config.toml
horizontal_flip = false
optimizer = "soap"
ema_decay = 0.99
Rows from block 3 of the text decoder of a small image captioner, named by matrix and row number. Rows with one number belong to one neuron. Each number is 50 + 12 x the weight over its row's rms, rounded and kept within 0 to 99. All counts start at 0.
After each neuron's rows are labels from the 100 texts, of 14976, where the neuron reaches its highest value: "fires on" is the input token at the peak. Only what is clearly more common there than usual is listed. The data: rendered scenes of toy objects such as cars, trees, mugs and chairs.
# fc1: MLP up (decoder.blocks.3.mlp.fc1.weight, 768x128), inputs 64-127
# fc2: MLP down (decoder.blocks.3.mlp.fc2.weight, 128x768, transposed), outputs 64-127

fc1.260:48 58 54 54 52 58 65 38 60 49 71 65 56 49 55 50 58 61 51 41 78 54 36 42 30 78 50 42 70 50 44 54 57 65 57 59 46 72 55 57 48 48 54 39 52 39 60 33 70 40 44 78 68 64 54 58 47 42 59 28 44 54 32 44
fc2.260:74 34 41 50 48 41 44 45 41 54 40 58 54 50 47 64 45 43 60 49 31 48 62 59 62 35 65 75 26 53 47 47 49 44 39 36 53 39 52 39 60 58 33 64 51 66 36 50 35 54 57 40 23 47 33 49 50 53 26 58 45 49 46 56
fires on: "flower"; "candle"; "snowman"; "pine"

fc1.608:51 42 63 33 46 45 45 31 56 53 39 68 64 40 55 28 42 71 46 56 40 56 54 61 36 39 38 32 44 59 66 65 42 62 32 67 42 47 51 66 43 60 49 62 12 64 56 38 44 30 58 47 56 59 56 46 46 63 58 22 41 62 48 59
fc2.608:73 68 46 43 46 47 53 68 53 49 55 44 37 59 54 61 64 45 36 25 63 29 38 29 49 64 65 71 60 56 35 46 60 33 68 37 54 56 48 48 47 46 43 39 81 44 38 53 53 60 47 45 31 48 57 60 51 46 46 71 57 42 59 27
fires on: "ladder"; "candle"; "flower"; "rocket"

fc1.313:44 39 42 31 52 41 38 46 57 48 34 39 39 55 55 29 44 80 49 52 43 36 46 52 57 45 59 55 43 39 42 34 33 52 38 35 53 48 48 50 39 58 52 62 19 59 57 43 50 43 38 57 41 41 51 58 48 50 71 56 59 48 73 49
fc2.313:64 70 57 51 58 58 73 68 48 40 46 62 59 42 49 56 56 23 47 43 42 59 57 56 40 58 37 47 65 65 52 53 58 50 73 65 40 56 57 59 52 56 46 32 72 37 28 49 74 49 56 47 44 61 42 49 45 62 44 66 39 44 31 36
fires on: "ladder"; "dog"; "robot"; "rocket"

fc1.379:51 49 50 67 36 54 45 36 38 55 62 40 34 48 38 75 63 47 42 50 59 61 50 46 46 59 47 52 42 48 41 66 86 48 35 45 44 49 45 38 57 50 69 57 48 38 44 32 55 60 45 42 62 50 60 52 48 45 35 25 70 59 41 41
fc2.379:37 58 63 35 54 51 51 49 49 48 43 60 41 45 41 35 42 58 77 43 35 49 54 60 50 36 66 54 65 51 79 48 45 59 46 51 33 34 35 60 55 58 28 56 60 29 67 52 56 41 63 47 33 44 41 38 24 39 61 61 35 23 37 31
fires on: "and"; ","

fc1.406:55 33 63 22 48 69 33 41 51 41 64 36 55 43 34 34 41 44 55 40 31 48 49 58 61 41 63 49 49 59 61 38 41 53 24 66 37 45 47 74 62 50 51 65 56 62 59 80 59 36 59 34 34 45 57 37 61 57 82 62 53 62 48 69
fc2.406:51 65 52 61 34 35 66 64 53 57 33 44 45 55 69 57 61 47 26 44 78 39 28 45 37 55 33 45 78 46 47 51 50 33 70 49 61 49 58 29 25 45 60 33 38 29 42 28 42 52 45 64 56 55 47 69 33 38 26 57 50 48 67 33
fires on: "mushroom"; "umbrella"; "house"; "teapot"

fc1.174:28 52 23 51 43 64 64 46 55 40 43 47 55 48 47 57 50 62 64 63 41 67 53 61 41 59 47 67 30 52 54 51 56 69 40 41 57 73 47 52 50 44 61 70 51 49 51 65 74 60 46 53 80 41 45 45 46 34 46 48 45 49 53 26
fc2.174:64 44 63 39 44 36 48 49 33 56 53 67 49 43 45 52 46 41 43 32 61 37 50 46 56 49 68 52 69 57 54 47 43 35 64 48 55 38 52 50 62 48 39 43 45 47 29 46 30 32 56 40 22 60 41 50 59 63 49 49 59 44 39 72
fires on: "flower"; "rocket"; "candle"; "boat"

fc1.750:23 67 27 51 41 61 47 82 43 41 50 47 45 39 51 53 59 61 50 36 66 40 53 50 38 50 34 65 57 44 40 47 51 20 39 41 69 67 66 58 51 29 65 33 46 43 56 63 33 56 62 42 51 34 53 42 71 37 53 55 47 41 61 32
fc2.750:73 28 73 52 52 33 61 38 42 55 59 60 62 51 49 52 47 48 43 53 22 70 63 50 60 50 64 41 50 63 60 34 61 72 62 55 36 37 37 50 70 63 46 59 60 59 28 38 62 42 51 55 38 57 46 52 36 63 46 45 46 52 38 62
fires on: "flower"; "rocket"; "candle"; "brown"

fc1.206:56 41 63 78 57 67 48 28 39 47 50 47 48 56 57 56 38 34 65 63 44 63 49 50 35 49 52 49 25 44 42 53 55 40 63 35 46 43 45 51 32 45 55 45 62 40 68 42 40 55 23 37 55 56 62 49 36 52 28 44 60 44 35 63
fc2.206:41 68 56 35 51 38 74 51 51 52 40 65 78 34 40 46 46 53 54 54 54 58 64 75 39 42 57 62 67 31 54 58 38 57 42 65 67 60 50 37 72 63 52 40 64 41 66 59 43 21 68 38 52 35 32 40 51 42 62 77 29 60 44 59
fires on: "yellow"; "orange"; "pink"; "white"

fc1.300:67 29 50 37 58 59 27 36 48 43 48 46 71 49 53 47 39 44 55 31 35 34 46 47 28 28 59 51 43 53 40 47 36 58 41 42 65 35 57 68 52 66 33 51 49 50 54 37 54 42 57 74 42 33 34 74 56 48 78 30 62 58 67 73
fc2.300:37 75 47 60 55 56 57 66 49 57 45 41 44 68 54 42 62 63 33 62 74 46 50 46 70 73 39 48 51 54 38 47 66 42 57 58 36 72 38 44 70 42 61 56 52 62 61 49 43 53 45 41 41 57 69 50 41 42 31 75 42 50 47 24
fires on: "mushroom"; "umbrella"; "left"; "to"

fc1.267:73 55 56 51 53 25 52 41 52 54 39 46 47 54 59 56 63 52 28 55 52 31 60 55 69 58 52 49 61 66 50 41 52 50 55 46 50 32 23 22 69 67 42 41 56 47 31 41 20 46 46 42 43 28 48 42 53 46 37 59 58 66 49 52
fc2.267:35 36 40 48 47 68 44 69 54 46 47 55 35 57 46 54 37 42 71 56 52 58 42 35 36 46 43 43 29 41 73 61 45 68 41 53 35 55 66 71 40 27 51 70 42 46 66 61 90 63 44 52 43 66 57 60 56 46 58 63 54 32 64 49
fires on: "an"; "barrel"; "car"

fc1.97:61 26 72 42 37 53 51 61 49 36 53 47 43 51 21 53 41 51 51 47 52 63 44 34 41 46 35 38 38 58 56 55 35 62 37 70 51 45 43 39 59 56 44 32 53 48 30 74 71 66 51 48 52 52 56 56 63 66 48 50 36 27 32 47
fc2.97:43 66 38 46 54 55 38 40 49 66 37 63 63 48 54 44 40 39 56 42 29 37 44 64 30 46 86 62 63 32 58 55 43 52 68 34 66 63 54 66 59 57 25 51 54 74 55 37 45 66 50 45 45 51 47 57 56 36 40 58 55 44 20 57
fires on: "yellow"; "white"; "candle"

fc1.159:29 44 57 40 48 48 67 45 27 35 74 66 63 46 40 61 51 82 68 46 67 37 40 33 23 63 54 45 52 46 45 38 56 49 44 53 63 68 52 55 42 37 53 57 53 60 64 39 65 47 50 68 53 69 50 75 64 32 47 37 57 47 57 33
fc2.159:59 59 28 61 61 56 39 50 69 62 46 50 60 49 48 50 72 38 24 57 31 59 70 61 74 43 41 58 39 55 17 39 49 37 56 54 54 24 53 50 60 75 56 45 45 50 36 52 34 63 54 54 32 28 42 41 41 63 43 44 34 63 33 60
fires on: "flower"; "snowman"; "pine"

fc1.724:78 38 54 42 57 43 65 53 59 39 43 42 43 47 47 41 51 40 29 48 52 52 49 59 45 32 39 44 73 43 39 57 16 55 33 57 41 59 43 47 50 61 43 59 39 37 57 30 42 39 55 68 48 57 43 50 45 38 59 60 31 52 57 64
fc2.724:46 38 62 47 51 65 23 55 41 74 44 45 38 67 72 53 42 59 52 50 53 54 43 44 53 65 57 53 38 63 56 42 64 64 64 44 53 54 48 57 38 31 52 42 56 56 42 67 61 64 42 34 45 42 51 56 51 61 47 34 67 60 57 30
fires on: "an"

fc1.734:46 36 57 43 32 63 40 34 68 34 72 58 41 44 33 21 32 59 57 77 60 42 50 44 47 58 64 36 50 55 40 53 52 46 33 49 54 34 46 44 53 50 38 68 47 75 39 61 50 36 74 66 38 52 64 42 47 56 70 41 45 64 35 53
fc2.734:62 59 54 56 59 35 68 63 43 57 34 38 37 61 66 63 63 38 31 20 41 49 39 54 35 45 34 67 57 52 63 42 52 48 69 56 39 64 68 58 36 42 63 37 65 33 39 37 50 75 33 37 68 47 50 59 52 43 28 57 46 44 70 39
fires on: "mushroom"; "teapot"; "umbrella"; "duck"

fc1.296:70 43 50 40 39 45 58 41 61 32 45 39 29 61 45 48 58 60 23 50 46 48 52 60 51 58 49 36 68 58 50 69 39 59 55 52 44 19 47 52 50 70 62 50 38 47 31 56 25 43 61 40 62 64 52 43 53 67 43 58 71 53 46 45
fc2.296:36 43 29 48 68 51 34 57 44 60 49 53 46 35 72 42 41 45 59 43 51 57 57 26 52 52 53 72 29 39 51 35 64 57 42 51 44 64 50 52 25 24 51 57 60 55 66 51 76 40 39 51 41 54 51 54 48 42 59 39 41 60 53 57
fires on: "and"; "car"

fc1.233:47 51 58 73 37 38 45 59 54 65 61 26 50 56 47 68 77 44 49 53 49 54 33 59 55 54 51 42 42 72 57 54 48 54 60 50 67 39 45 58 32 58 55 31 41 40 43 63 58 65 43 37 64 44 54 74 24 71 66 38 62 75 43 29
fc2.233:57 52 38 33 56 72 52 35 44 44 54 77 44 51 27 44 41 38 72 65 54 35 49 59 52 34 63 59 61 37 54 67 66 60 38 52 38 47 44 61 66 30 34 66 52 55 66 49 54 47 51 56 52 64 69 49 47 33 41 65 59 19 54 55
fires on: "truck"; "dumbbell"; "airplane"; "table"

fc1.391:39 60 46 35 60 30 49 66 23 42 47 55 51 53 56 73 56 76 49 28 45 32 62 38 35 41 28 47 49 43 41 32 47 18 54 44 70 32 38 71 36 56 59 56 42 50 51 67 41 58 34 52 27 62 44 54 61 48 57 55 55 49 64 41
fc2.391:36 40 54 56 49 55 55 55 58 64 49 60 55 21 52 37 62 39 42 72 55 72 58 54 66 71 56 47 45 51 42 52 47 73 23 61 44 49 54 55 58 45 38 39 45 54 59 37 47 46 68 63 52 39 42 37 39 61 46 39 51 58 48 57
fires on: "flower"; "car"; "airplane"; "teapot"

fc1.130:55 71 56 46 56 36 42 68 58 47 83 71 53 62 66 54 65 33 54 87 50 60 65 65 34 54 54 45 39 73 55 51 53 41 51 26 39 57 37 33 68 56 51 48 54 62 49 61 36 57 28 39 60 49 48 57 46 46 42 45 55 41 36 47
fc2.130:27 36 52 35 40 46 64 64 43 44 43 54 54 47 40 47 34 67 57 47 34 40 46 52 33 64 56 65 54 45 55 64 54 55 40 60 37 50 71 55 29 45 61 54 46 49 42 56 58 20 33 36 53 69 43 73 63 54 48 42 57 64 82 40
fires on: "ladder"; "table"; "robot"; "mushroom"

fc1.668:65 21 35 36 56 59 40 42 50 39 50 38 38 61 60 23 41 73 62 45 46 50 43 49 51 47 43 41 43 44 55 52 30 66 44 47 35 45 47 37 53 46 43 55 29 48 58 65 70 44 34 59 49 43 51 54 68 50 51 54 34 33 56 48
fc2.668:39 58 59 38 52 37 54 53 47 56 35 60 66 27 41 59 54 35 41 44 57 53 46 73 43 63 54 49 64 55 36 36 71 43 66 62 66 53 45 46 47 41 58 39 70 43 34 41 28 40 68 53 39 41 41 58 49 47 45 48 60 65 59 74
fires on: "flower"; "pine"; "rocket"; "ladder"

fc1.293:58 73 23 63 52 41 42 49 49 60 39 61 57 58 63 58 51 73 28 60 36 27 68 55 49 56 35 51 48 48 56 55 61 30 55 40 44 52 43 69 55 67 63 45 17 51 42 43 30 53 45 22 37 34 35 42 59 48 29 58 67 43 64 27
fc2.293:49 29 70 34 39 46 64 54 46 35 63 41 60 34 41 39 55 41 61 39 50 70 60 33 44 53 72 43 44 42 49 41 49 64 45 62 41 34 44 27 43 32 45 54 63 49 48 57 74 45 52 79 48 57 61 58 44 48 62 48 23 43 24 78
fires on: "and"

fc1.61:65 55 45 48 37 52 63 58 45 51 52 34 66 45 53 63 58 56 39 41 33 50 49 48 38 60 38 35 56 81 68 50 35 52 46 42 43 61 47 53 63 35 54 57 24 28 37 67 53 31 54 42 67 36 49 74 46 37 58 56 51 33 57 25
fc2.61:43 34 57 37 52 40 52 41 50 51 42 59 40 59 48 38 45 48 49 45 63 40 54 43 60 49 66 49 49 39 41 51 56 49 52 64 56 35 36 34 34 50 47 52 59 66 47 38 50 56 53 58 34 65 42 44 53 55 46 47 49 67 36 96
fires on: "and"; "glossy"

fc1.47:50 22 71 39 61 59 41 55 39 57 60 49 49 31 40 45 55 50 44 47 46 53 41 57 61 47 54 42 57 62 56 37 47 74 48 69 50 57 50 63 31 42 59 66 47 49 46 40 66 40 53 40 43 56 43 83 49 57 77 37 43 56 53 41
fc2.47:65 82 48 46 41 46 52 35 57 49 29 62 38 85 46 49 41 45 48 34 70 39 52 49 51 38 61 65 43 51 48 69 68 27 52 36 45 59 38 36 57 62 27 47 49 62 51 54 49 65 49 57 61 49 57 28 31 44 23 57 64 52 46 52
fires on: "ladder"; "candle"; "snowman"; "robot"